python train.py --spec_augment=true --norm="batchnorm" --depths=[3, 3, 3] --kernel_size=5 --head_dropout=0.2 --sam_rho=0.05 --batch_size=256 --epochs=22.3 --lr_schedule="step"
Rows from block 6 of a small sound classifier, named by matrix and row number. Rows with one number belong to one channel. Each number is 128 + 32 x the weight over its row's rms, rounded and kept within 0 to 255. All counts start at 0. Numbers have three digits each. After the name is the row's rms in percent of the matrix's.
After each channel's rows are labels from the 100 clips, of 14848, where the channel reaches its highest value: "strongest on" is what is common among them; "loudest band" is the band of the loudest frequency at the time of the peak. Only what is clearly more common there than usual is listed. The data: single notes of 20 synthesised instruments.
# convs0: first width-5 conv, stride 2 (model.blocks.6.convs.0.weight, 192x160x5, each kernel summed), inputs 0-79
# convs1: second width-5 conv (model.blocks.6.convs.1.weight, 192x192x5, transposed, each kernel summed), outputs 0-95

convs0.163 091:114095079051087063098162145119165145106091092137094082077035113107150142137116083116133160161073136094131101148116100174086155155111116101143137069122098133155130113122096156063175095142059087125120077175075105143059113136087108158075171163
convs1.163 083:137120112189128127115113141148170144101096121108104121124155136127119120081145093224151075113095106113103127080098164174188083115163100119073081110119169205156128169117156139157040202156137127183133152150113206139065116144141128168179131105143127097128158109086120108120138114148152148141
strongest on: oboe-like; F; note: F4
loudest band: 250 to 500 Hz

convs0.48 110:170171120155098140136151092125099141090095149191158102142134115073148113154128139102099161142148080049124134083168093104102176136153155154121148116180121107138126099118172082061067115151131081070155105103108131191126119094094133107107138101
convs1.48 109:118121124117150081140077082112170123162113140076181160133108128068103082109104073167170117136150103110210161121121130112094112139129163142121100142138141157023119078181141092081202086103122090165100096129173121138150104123115123143127102112076042153154140098111216145103180135107120134145
strongest on: octave 6; G; note: G6; note: G#6
loudest band: 1000 to 2000 Hz

convs0.97 106:142098118151122173080169089126093114113138148128110126065148136157161147109094146115154100136122150076137073080133139047085080134134101117101150096097091101141092127101082082124137085123083143180081083151105156115098173129091087107073089158
convs1.97 107:137150143125091145112127081126114124150166142094165174140121145176150127134109096092148165137134139106149145090140144155181196125136108105122114166120152151126125177123142153139122128057157110099137117105141145117119128127146136199142179105084135116096075145129145142157066115083096145109
strongest on: C; octave 6; note: C6; note: C3
loudest band: 1000 to 2000 Hz

convs0.114 096:133089096087097077143154095130132151125146104190121115075082162120180099118129096088078121097104096106129090108125123139079122150102094087112110108055051165163157135099119166144096138122060151080107117151131167142104139158086159129115182101
convs1.114 090:123115076167158136114146119197097095182090168162130161126152126089115157060105127106105076191120139114215024130100163138155074117085167139049143153096143137087089132100128102131078137172102088076132143130090120096161107143169196145153155136114109120114098147118074124177137124101137155089
strongest on: octave 6; oboe-like; sine tone
loudest band: 1000 to 2000 Hz

convs0.185 090:087158114116169063116060132120128193087159137063179109109115084119153097107118098084149138097145100130102129113106000108142135092162103144143091146085140127110119109127127155121136122132079122156140099177113115148131145138084115107131131099
convs1.185 075:128110156152127147117100092129107129152092132093186155088170121131161160174155151109100168145132169155144155124096155149145117127093093160100181170136109131100203165140131128094110156147134125093142112141131126149139107114110137133084129101093086090155140096194158146125158164130079190196
strongest on: decaying tone; marimba-like; G
loudest band: 1000 to 2000 Hz

convs0.95 099:201100124127132201074168078121124124164136132138090158148121131179134135125105153112136133097130140086135083089106107122118114193181164113044088130170128151101137121038128094123145131068046140162162093168104139135081077150131142181111149107
convs1.95 099:130113140130118135125175149125111084127144123118112184077112166150110206129125155101110157116161184130082186113164051149169128113087059083151100133115080097130129120121123134080161180124090119131140130115143137085084141192141098137044105105074063163117147118161113117140077101162142213122
strongest on: square lead; D#
loudest band: 1000 to 2000 Hz

convs0.182 098:108142124137133130144148145102117147102110109185139159142164128132085084149104137108065178149126162093138109070142153117087181112135048159150090069180111086100119102136143134121062122136171153128096103103122207146167159134138079095057155083
convs1.182 100:151117135134100101174142133130131147117128128090199150094084122102104102138116131118144117145158109120181171182130134117122094158155089121079141202143154114105170173193127160078162145117132096128135098167172108101140130148099119131101045112069069149140068165088132110145143218118126157078
strongest on: square lead; note: G#6; note: G6
loudest band: 1000 to 2000 Hz

convs0.69 090:152138063173117063153127085069106153149126139171150117134146104124101131171146103142144132128096070125144091188124145111122141061113117070112110158075075157145115146138132108094118068126115131126154073133120135127127138117110100110126116131
convs1.69 103:107136097154145098073142191110127138150149112097161095190187106139134075115126123168188102086114157145145069138143084128143166057139190150180100115144103155068147122147123114122169115122179114170157186133125123189143105103139168122155106190138152147124115042150145145080161132122142119129
strongest on: saxophone-like; flute-like
loudest band: 500 to 1000 Hz

convs0.23 088:148072113125091112094166128142126130136104137147131142148177157110149096071090139076149156146112120062122069158144142130107134108091156103181112135163080130058121088138137159133096116116141130187138076075123207154040099085139142120116097090
convs1.23 101:101137194197076177149164153090081153168093117098114162183105126125100082080070160148121115040142139125142160172170041164155149153190086117128071145115108172141164097154096160125139131114146146147122109153149088165106149076116119096067117111156141175124100171149088107117159101183133156141
strongest on: square lead; vibraphone-like
loudest band: 1000 to 2000 Hz

convs0.61 106:143077116146118134138159085174082109156144134175154162056091093151131127137156083101132094118125096066139088138129125109150135095143129115113146128151132152129126112139139119125109096147110153150134124120111145096092096126129118120100127108
convs1.61 103:111124129121139114089145161119113158151081100154164192118139128168168130143127145067124089093135165045103144127108136137117143110143150162107116161061114201141136053127151157152129161121132169120163142147144169116140151122146122123135114110151142139149124147162092088131095116089105138098
strongest on: pitch class: A; square lead; note: D#4
loudest band: 250 to 500 Hz

convs0.160 097:118108155124120140058161144130079077158128128150074097088132112108169140140119181099129147137129067084139099126082132125126070102109130133094098127171104113093103138108045129148135172111132160105119102052121135098154070166186119141097194118
convs1.160 087:136177098109124116111137151103130102118110134099122110161141093141179166144080178119081188108044131171101155114090075128113133134131088089127118149112171142166129079149143125146117159098163106145078118069076086100060154121090164140142105156184108124119053160139099108157124114107163152089
strongest on: square lead; pitch class: D; note: A#5
loudest band: 500 to 1000 Hz

convs0.75 107:121116139131142114122132143188133081126096147121114168149085109096096119153165129117145161188084111124128158124125127094147096094089055118187086096130092092110134132078180114121131126132106115094125103127113112128097073163154128119146129148
convs1.75 095:136141146106113109096151150149143117103152078123174146095127158208151099131159159086055131125149107147113152089168102142233114141149127102105148144159156125171117135156102102112170160061099140131157107127124122135152125163109149171118158117102059148109145185053088112134066127105118107116
strongest on: octave 4; bell-like; note: C#4; note: F4
loudest band: 250 to 500 Hz

convs0.62 099:112129144094117144122154129142082145120108095138142117166075106121137081153125103105111072133177105097126129108100113111123109074076130137146085126050096129127164134129084169108042134130165120171112083116052161107107073089171148099090151194
convs1.62 099:131137073052164148127129134126116136118147126190126163122112116149166101142184132096123044152116133130099164131095100134036154118119130163146142104051111105131115057187110132146086129162096115078101107142121082115153143086119117098133147126151192129113179116127123145083098172049131083130
strongest on: F#; octave 5; note: F#5
loudest band: 500 to 1000 Hz; 1000 to 2000 Hz

convs0.137 098:123137071129074150063134069074109074155159121144147126117138157143184133111128118113149098129089129097116122162169068130138128116085157100089105133129092152117148113058089128108118133101156045117132066117059110132102114137134144122133042132
convs1.137 090:147128172126079174115141069130134120121111054089173127115149124089104139143113141116106166108129145140087076138187151157102082111162134134154123157124093134170142188095132138128148015162119122112158086124117145085169129194198100123117131113127143123187146166184103142161162080134093139130
strongest on: bell-like; C#
loudest band: 500 to 1000 Hz; 1000 to 2000 Hz

convs0.76 081:109108135122133080126157178118175124160117093185139103107145090142090095158160110114115162105098124143118111072100133129084167074141138097117153140132110124047122070130141097133131088147145103134150152130115120057136163137126082102150127130
convs1.76 101:092138092106055137131053123104117124154180126099155111098099127117140098123111140080136146097179173157137138087200074135132156164110107150134196145152202116143154103148133131136087148112106067107117216032096125117096023118100115122091114134158194136099125135152118197128135135108166113122
strongest on: decaying tone; harpsichord-like; octave 3
loudest band: 250 to 500 Hz

convs0.178 078:113101089132136124144168126124126112127128110159139138086135081110109089142115123112125117149029119144141069121102107138087107158111157099127098139157132111122121148140126130059158167155108089145198108180116116125136168133139097143149141142
convs1.178 079:081216086119115174106084127151139102160155125100095162091115126165122166105047117084129155111145131143153163068125109140169153097125083178141133144100122131119113081095182200199132179146179138086059118104113141091133101127172143093154076135147189134143150073134137146099141154163122126166
strongest on: C; A; note: C6; note: A5
loudest band: 1000 to 2000 Hz

convs0.130 104:145112125069133105124146116154131189098140112153031111106130154143142093099159101106045195126101109064156090114106129106092106143123124114178077093124076134142124106112163038131159091119182117111133105164107149095128099157104115175181093119
convs1.130 098:080125119170100118079198136194118108179126129116208083099100125198103178122110109103126113125121108094119141124109131151091114148148125155131118130084141130130138135084104067129132199185143107106157141112112161132153073152061139117147115076223113079095142188094111143146127147155160104121
strongest on: octave 4; E; note: E4
loudest band: 250 to 500 Hz

convs0.81 096:127154131121078183173182131123103119105089145170186163103127149154140141121165080122143136142129053093130084147121100112129096094111052101109089141140153127140141145101087155098118127136130062123088043213113132116140107122119138079148116124
convs1.81 096:104058083080110111137118065135174087131147120139055150118119126121136142090117064093128152141133082091145157115115129115081125156130103121149157095091126160109113151141141117094148051143128083142132108089107152082090068155076133136211142158169194070095108116192195141129162165129089100138
strongest on: octave 5; G#; note: G#5; note: G5
loudest band: 500 to 1000 Hz

convs0.24 101:144119118135188087111125136053082129113111139101147138065157109135136079140121130148128088196137149090109114146109122156098099096143125130051132119081088099107114161122081078112144046130114119172130119152117069100094065167131096157096167182
convs1.24 099:161197106124101124143205125145105114142150075158108153128164139166138168119121139123135137134115182116055125058066183151094096108135087127118126117132073161101147100148106108148102139172079150168134145177067164123140121172118141149102149125165074111135146158084137097144149098117146166086
strongest on: octave 5; clarinet-like; note: F5; note: F#5
loudest band: 500 to 1000 Hz

convs0.100 117:126120083101091085061124079120162113127136085165036119113138148120168087134134096076125172112133147055123101127144127146104079066095140088155064138089163078148128128128140128119102152092078136122094071135082147147084052131100137162124075149
convs1.100 103:117130144130162126087179160209115109116183057203138113143136140118129153070041121156190103146118099074100132108062103148053109145127153132143139113075120096102118088173125083179120119111097123122174096181132136120165126094134096169135134109094139110136168098154125134125099126152077116122
strongest on: oboe-like; octave 4
loudest band: 1000 to 2000 Hz

convs0.101 102:161106093169103132129139081146114190107137176130105058085118155074099158100136094121110067123135171134150109125105071118101094127142127104102131144115138119160083089115109111118128112081132143043142107155167137150053035126080142192117122185
convs1.101 096:114109139080123102117172147150119107075115088126113129096096163130155140214131058164116168150112140110149071126096164073114116152110166154145113176154128145126120109159132097075118147138159160140151154147147164130126079186108139168182105092228143089100128151079123142145115086105128064132
strongest on: octave 4; G#; note: G#4
loudest band: 250 to 500 Hz

convs0.9 102:128108133132139091161162110065117056149130060184111139167160156102124068124095082085144134107139138119152105115163097118074131071071182094111119162147129078115143148132166153095071138119128101184161077107117154158042147117146131117161134105
convs1.9 090:132163150192119187189096112134135119169176065166113162165109151082122129178117127126178104117164093146143165114141114168162196122140092140101111099120114172134146067208172143115109149102148120124134120125146068112159115119079118086137124101049154133153087158181158109111141177137140152159
strongest on: organ-like; octave 2; octave 6
loudest band: 1000 to 2000 Hz

convs0.186 100:154127125126150184094123136119119134139060093187162184131118113161121132146165134146152159129165116139145165098104170122157126090164141090068084084118103120112117135138138092118074129124132061068123134052095152091097123125159097130112095153
convs1.186 088:117164101133133082108159150128120121143157188202096102157126124184145120120054184177120124144126123111136148212150072094116134120134122121149153126121124079151126121175116154113220091131196089130137165128183114124171165103171136121144143142098150120145130086070061099118088108115103130107
strongest on: octave 5; G; note: G5; square lead
loudest band: 500 to 1000 Hz

convs0.31 114:115153124133103135139161102127114143082114097130081108107131134170117104110156123103037162115167086016119142144110138134135124050088109149132113118158078081180142126126046075118163125128111143131167108130151116098155143164137095127170131161
convs1.31 107:116126133147140127099133155155158131178183083072175148132100115115101151120145137132197112131094148142118145097114110144052129132141142186169129164091114125111141141149107136123081223108155132174168136132122142116119083139074119096166094084174136110141136135086128173137111165136163114113
strongest on: octave 4; E; note: E4; note: D#4
loudest band: 250 to 500 Hz

convs0.58 106:113108120131105140125169158122108118100126147137105076132133129131108081126154130113131137112084141073125108121037122132125063090164134092093053138137140102159103102136097070103137108136156146139147084128074159146141164103139138112025152102
convs1.58 101:104208126095136137101161138113117091064176154090093094112107137127206192218110113065144183128122154154081151118080149148107156133128127152135132145107102202144145097152121106179099078079110169123073088052053094056059109126119122114143100166156132094088146139132122123114097138156093115122
strongest on: octave 5; B; note: B5; pitch class: A#
loudest band: 500 to 1000 Hz

convs0.96 099:177097134148112136094162121104160136098154122182107131104116141130138151122105124190094130115072112083164082130116097118169156146066090148119061084123196149133111116093150107182153152161118205129115112095106075133098126085087082168077101132
convs1.96 107:163108109180091140152152162075055195103131139084143106117099127073104103145156136131082132112165135065050170117148099082156083130129094095099125110123102123138169220119099136065155099211152088111110108128106137145108140114142214159111163164169148153155140173140091083149087169165096175135
strongest on: organ-like; square lead
loudest band: 4000 to 8000 Hz

convs0.47 067:097112107103129016129123083126117157056134145173136114089122094087080114095155133111107114118128140133058101135107209138139096130120138100129079061118058151140132191100091137107162147112118138104113103011097108126122118095163105100115061111
convs1.47 098:158158106105176140094131137143144236137096078169109132058123082147150118109112143101121138198108105142141141094095143159110069107170133128084196132118142109110160102082136139111121141125104173156121172077164120112113138112141184132142131151162137149150151173126125061163137156153152145086
strongest on: octave 5; oboe-like; trumpet-like
loudest band: 1000 to 2000 Hz; 500 to 1000 Hz

convs0.39 112:115159087093085000135138165071145146104164120128188145104148059121155126163105143088101150135104141166073078105100120136098126090118132081143152106084038148188135148125132055105116099155106136106090098107086126103115171156121112097161099147
convs1.39 129:102113141109134155076061163134098157145163136107141137157195104113121098130115140148135134125208136143152098170156135140151135161124203106113130139184141148093143110149081137094139162133182112133119120085113133150125091103114160083168094150068136157110077032132128165116160143112110099117
strongest on: flute-like; vibrato
loudest band: 500 to 1000 Hz; 250 to 500 Hz

convs0.52 095:150125106098167062111130158097160160154098122166099168057106091125114087127106135121132122147062122095171158130133085131109123081112151067084117097103122116140041111154170105097126148078155080129075114163121075089179131108168091165119161155
convs1.52 087:126118128184126106105095126139152123089186138137174171133164134058089146144083105115147111119176162076133104135153136140072129133079185110139094126158174092132112126107160170169044181079114078089085137163128083044114130130156172136130090132086138140116101097124105138129125092105129104113
strongest on: C; marimba-like; note: C5
loudest band: 500 to 1000 Hz

convs0.74 104:063156086047092163108172167143111134145106086153160110116092154130124148149119083109156182081104087105143080134123085138086162105117093131156168125144092151130089119124163120105056060140108137049109118076144170171083095138116136095126155171
convs1.74 104:130105134132081134081041124099139145140132161081129104098184140086094126083112125125088107084170122087098136115139139079122057124129152090127125109078176120093133187148112088092093138184110109165091107177143131107161106134097136140068105124161089155112068116226152134144185083130133158121
strongest on: octave 6; flute-like; F#
loudest band: 1000 to 2000 Hz

convs0.142 111:151164162137160138098155046064157150134160147137096143131113133124098121141139076153073085105155079150165113128118152133088140091101110142141134109078082144115137128156123111104103153161098182164128079145131101074070160104134100159164115165
convs1.142 111:098067089161165119169182129159138086160137083172167126145097124147145161172118095177130154156097096084093161096064141132089097128158126163151126157085098115126092137140150139099109112216124031069106147091106089044170112096109135106132107131176141062078127138150151165122092099159126110147
strongest on: octave 6; D; note: D#6; pitch class: D#
loudest band: 1000 to 2000 Hz

convs0.170 099:165129104090133169108198061053133142108066136166132141139155110094100097139171075104099115191095149167167113147144131114121000065124134120126085119138120128118145126114175125097075124112170123124164063064097139139126112064072112133077129138
convs1.170 096:120177117107139124164127155159116174095106108141038086140108118142124085094069157118127129148135116113144131113158062125105104148115133122150169084115070124153189137126137182135156142127153166124108091231160178145119115137183143115178126171100200156150127153048100043121163107127156130086
strongest on: octave 5; organ-like
loudest band: 1000 to 2000 Hz; 500 to 1000 Hz

convs0.104 098:124147026125129110128153048049126135069121107157091180114080121161139164123157117125149074093119109133174103139137075098185111098108159124133144112077134183095125140143160165155087097120175122090073096162093129166167138131131101144171151164
convs1.104 096:098083138093101133103126172105093145113127162084099134159129130065089135135146175141133157100149228124178130101178120121128094182125148110123117138126104106092165116106142131101124153080125073103146114184092126152125087092207131104087140096100111149100096109073131115142053022125156162105
strongest on: decaying tone; marimba-like; vibraphone-like
loudest band: 500 to 1000 Hz

convs0.80 099:148145122153116159087117102082071134138099147161130171082154076145113092098108129117096121180102154102127099136143130121131098121071085141166131087174113058119169133114133079130027142066183119084100085104111114141089144110135110175108090131
convs1.80 101:176153064061095185084106090086132108102134151158104072135153100178173135126051106122050129109061165115120094157182106107101157113144125104127099157177138073106116133092088086183147105115125061121112116128061107086097145123172141120128138170151160173140109138086159177109143118129145118117
strongest on: bell-like; note: F5; octave 7; note: D7
loudest band: 500 to 1000 Hz; 2000 to 4000 Hz

convs0.131 082:119144123151136107117171148140133063093095122142120107119146112139102120112154136131144128155111126091121126115128093109122011076097145057180088164124104109094156109118110124118148146118121180159125076099123121141121081096140160099131107137
convs1.131 087:107157147077085140143124027126153138095124106123142103058082143177161101143137105135066105096084098127097088122136104159130124118138102136131114135172086115162100132129134118085113185185164078121201092134141109127149129116079086098142104111132182111164139170102123175151160151128159095162
strongest on: bell-like; F#
loudest band: 250 to 500 Hz

convs0.183 116:162117153062140105072155062055166088127144092160154106090111089124188080093114094118088093158114139113144132147129125176103087104154138141066155085120098160093141135156160131083124173084142096153155095127110115066132133122120156172169105127
convs1.183 105:094174092167105153140196141089133107093147080134221173118115125131072153155114104134089196105135182143095144091118130198127108133166124143125129091168106106111134094115129181171147106118096106053146131129120130081106110139177130139083099077153131115100137215111126093074152107121115120099
strongest on: octave 6; bell-like; square lead
loudest band: 1000 to 2000 Hz

convs0.126 107:117148146134145167083143122144137102115119113141130140076113152151084082099152183104158114173118133089119104166116144136124084137130154148098118111146122174114123123117060050141118128064094089084065124105100130097127090162115104094093192101
convs1.126 104:152052192060115155106148146155123119119155060130104120123137121116076159158112167119090184095137129123121141095174080108121136164128119095129121144097151117117156115158131083142144161109095142178195128219179162140102143150129168116095126053103062131150115141111124104160095085144120120125
strongest on: square lead; D
loudest band: 250 to 500 Hz

convs0.121 084:133120120128163143091132108131120116142085128134116131133133148135107106090095153108113118129113093094115141151158012118014140143117120063138155177138093140088142026129134155111110079116121107152128101147134141139126110144126093155164113089
convs1.121 098:160145143128195136123138184156059167166125129156095139161183118120073134123133176119127147144119079149155160145112155118103131100099110167127082176157131122181119105113145138121115104133179147108140157118125121129137184079130134132178120131073132191199129137135109075128156159175153135094
strongest on: octave 6; organ-like
loudest band: 1000 to 2000 Hz

convs0.150 093:164123132122165139085170127126142082151128078145082144085133158121136085123103128101118160152128094078162086119088080133117098114184111145164109119169163100136064174085163150123098156080121180125116098090093156146113028107134126181097142154
convs1.150 093:150168104136118105122140125123139104119168114143156107125130186170149178091083206150089082147131158106075140060102044101105117122134072092097147071157106066142121077124102142114158141096143131144123096169129167094120127157146126140115138138135129097109125082086084047150119093156107155110
strongest on: square lead
loudest band: 1000 to 2000 Hz

convs0.93 120:088084083073141124166149106140144089114119102149082123163161103127094142077104125126141095095055124100099120120158114066115105089104150101141164167151120148173086090113096046097106129133147070169196083148166150070172095123104183099070119101
convs1.93 138:140095103170150126107148115082101106111146138088188164181168126133158161165137145129168164133120185129131079153157148146154136140125172085082132184168150099134126115133063165118104195123135075113167108121090123150151161058111101091109153110145136147142155131123103101114028095113112115138
strongest on: bell-like; decaying tone; octave 4; pitch class: A
loudest band: 250 to 500 Hz

convs0.119 108:148095118107149139120153123087146144113107155142167124165114153140135060134089135136127115160061161097131118146161114159105142090106051121130187099120098096133122175079144095084129112149106064158063109111117110089148166149167127130127134122
convs1.119 111:134148119221118160130083150123136147098128137098115112116128103134104135159105105139153126131147138060116137150143118142143115097111136117114124043145135100099142248141117184103098130175129095085110113143124173100084135151151116146094090131122173161121140112142142094052169088134124151089
strongest on: C; note: C5; marimba-like
loudest band: 500 to 1000 Hz

convs0.43 077:091116096131128097128153187107126144153102079209106143139113107091192131059099104075103116127167112125157118058133148070159107107092138119145126105109059161119099094066111152141086111113186115123134103061136135144061141098117123133146108111
convs1.43 104:177095143073054149172085115111067241154127149155155128154128089080149127128145093140122114068173125136147109127160155101080102180170150108138123143135183103140159136131173108080093148169163118108131167117146137155179135129096203157088103157103104144098120159145125114184155147125187203136
strongest on: square lead; organ-like
loudest band: 4000 to 8000 Hz

convs0.105 102:139078112129116149108130137138108150114104125144133119120155113110113090119120147153111106185079152161157140163133143160089031128158107071064141122166133153149132123093076125197145116133059080112122100112136071148144095178208047106067103151
convs1.105 089:117131165112176157146171107240137158134159046155093109160116110162129143095115104172155154164088068179106130070074125100176116138097164153131143110144107116108122143136167128123116110157110143139154109130227170187179129133158149138140131167112131074101164105093109136129156096115117151115
strongest on: octave 5; E; note: F5; pitch class: F
loudest band: 500 to 1000 Hz

convs0.64 093:075117157127116082156118150116129118092130123081159110135182100137094105135123154168132140129097140133067173120134170125207124146143107095101117104113094134127117177153131119117135152120139121119152135082151129091108130118129089133153124125
convs1.64 085:118120182122124218168132154119103120130160132096139119192111136128112058145130158145135123086120100118073102126170137117094145169135048190120080098173113138164158118183160180115156120142190119126097127149112109175135132136120165142185126144065165207158148124142063138144146131169155125051
strongest on: decaying tone; vibraphone-like; octave 5
loudest band: 500 to 1000 Hz

convs0.67 103:124139111132161129071183123059158102098132165135133110148127123163134083137117149112071107109178111076130065134121135067119090122110132162146138122095098157143142141075107095095129095170165165136077107093127152134073163093134127098087133173
convs1.67 098:123086137091141091116190095051112118120121094134150131105125143093152159133222100117120106109148142129068157093124156174076113131143145123113134085174095103119127124083115013061105117189120141113126143108154125127171078076121120129127213095191136108103131155093158154155125139126127114128
strongest on: F#; clarinet-like; note: F#5
loudest band: 500 to 1000 Hz; 1000 to 2000 Hz

convs0.162 110:121161153104108152069191146112173095134136128116142167146146136147115116129117143108106148149149129119117073154191133072087108056104120132082110075149115144160112131065139062125125117116138133093068097120124105086137166120095065084094123114
convs1.162 107:114141102109110069147086108122132121110175136143122114123130111107098124069141083097175204147133119126170145146197120150114149122109134138127148183083141116166121168107137085106086173137123106089129138120089135119166111138145134183158216171142129152152121122114166164160106136073120103128
strongest on: flute-like; C#
loudest band: 500 to 1000 Hz

convs0.55 099:161160098076093124141084156090121093091114098059117124125134112152111119122055144146145156143104107120056142107103073107098129064113107092129079120147080152143113106094158149095108094144177092107090094122106127087152164132170075133107134128
convs1.55 080:098147158168139122140152105113149082077122150104193155085105139133147167124171165075136196145101133129089157132125122159160080134138093117089134058124119115173134153144119153108142169091046180072077088160170114094167089128165092102094136094090126108109135126117099117160090123142126093125
strongest on: C; pitch class: B; octave 7; note: C7
loudest band: 2000 to 4000 Hz; 1000 to 2000 Hz

convs0.106 089:142094063117157055123112085102113123130127137163119145176130132104147120116089151133098100088107117046093186103131144108102101152114172103108117088165104073162112096149125079084118111139181059115123104082122149101029111115162070095094150079
convs1.106 076:081113099158116147160119108165151070104131101087162121159109192098117143117135083157149107118139137137116055161118145111172120142124131028187089046087104188087111120178129104158136068087138103163127117161074156131098158113141109141092129122105114131089100113114161146159078127069107137146
strongest on: decaying tone; octave 5; octave 6
loudest band: 4000 to 8000 Hz

convs0.153 105:148087085178114141134158114118098082134175122138094091178154115082129136127126104035040111152096149081096116137107133042131045138098143104181049167103107117108110109057150093098121125116135139156163104089144101134148156119151127108136155116
convs1.153 105:135149060135140064146083169044129138160152206127193095131115128132137117186157155183133114115101112128163117130126093125131203120128106115131084123150139115145127127200133097093153155174192092099116144093140110160137080089144097202130144124176076155121146079103084167108147091057099135149
strongest on: bell-like; octave 2; G
loudest band: 500 to 1000 Hz

convs0.71 108:188124123067112095124062116163091134119088097118119126161122060159106160088080113131148067115129125144098141116134134074135138094142076110131142153082066105126183085054174149125072117121082081159123139079116080166046085125082080127144123116
convs1.71 099:114108102119146128082176116098130084109183136149125164113124162109131136217131202115140152131172164132134123113077110147111124157113129124085163115157168153132106027063163089158146080095114123169121114122089105142084076076128116111102141110109112086125088127165112114102067164194109138096
strongest on: octave 6; D#; pitch class: A#; note: A#6
loudest band: 1000 to 2000 Hz

convs0.110 109:096075134151132074130150078160141094132141146109110136123161146118135132106154112119116125141099165042106102069141111115120092113104126151134117152128151139180133151103092081146108087141123148108146096168090156135123106105122110126140108120
convs1.110 104:174138100124130110130136095117127118097156133141146054100070149123148152099156157105121093120204114139114128089063076096097167135118046210087168115115175113158156101112096115176069107144161152100117098106097124051142091192103103190115124103115189100116090088125064121163122165115100171173
strongest on: octave 4; C; note: C4
loudest band: 1000 to 2000 Hz

convs0.45 104:177142162114080089062166129139137121128072143141134178120102109088115122129118063110157138145166100071169099114147127087110151159093112103063146131149072111120128140099092110095142124130055062069134108078150125107104113134131159168111062100
convs1.45 097:137110108150121153143125122077146109155086187158157150130167092081092127072099098140097077137163178081102123150143168121114117109136129099127087116076115095103080206098095163109148111157086115095105117184130113074149094143131149171140116142089074110127156184189136108120158155137158108117
strongest on: F#; square lead; note: F#3
loudest band: 1000 to 2000 Hz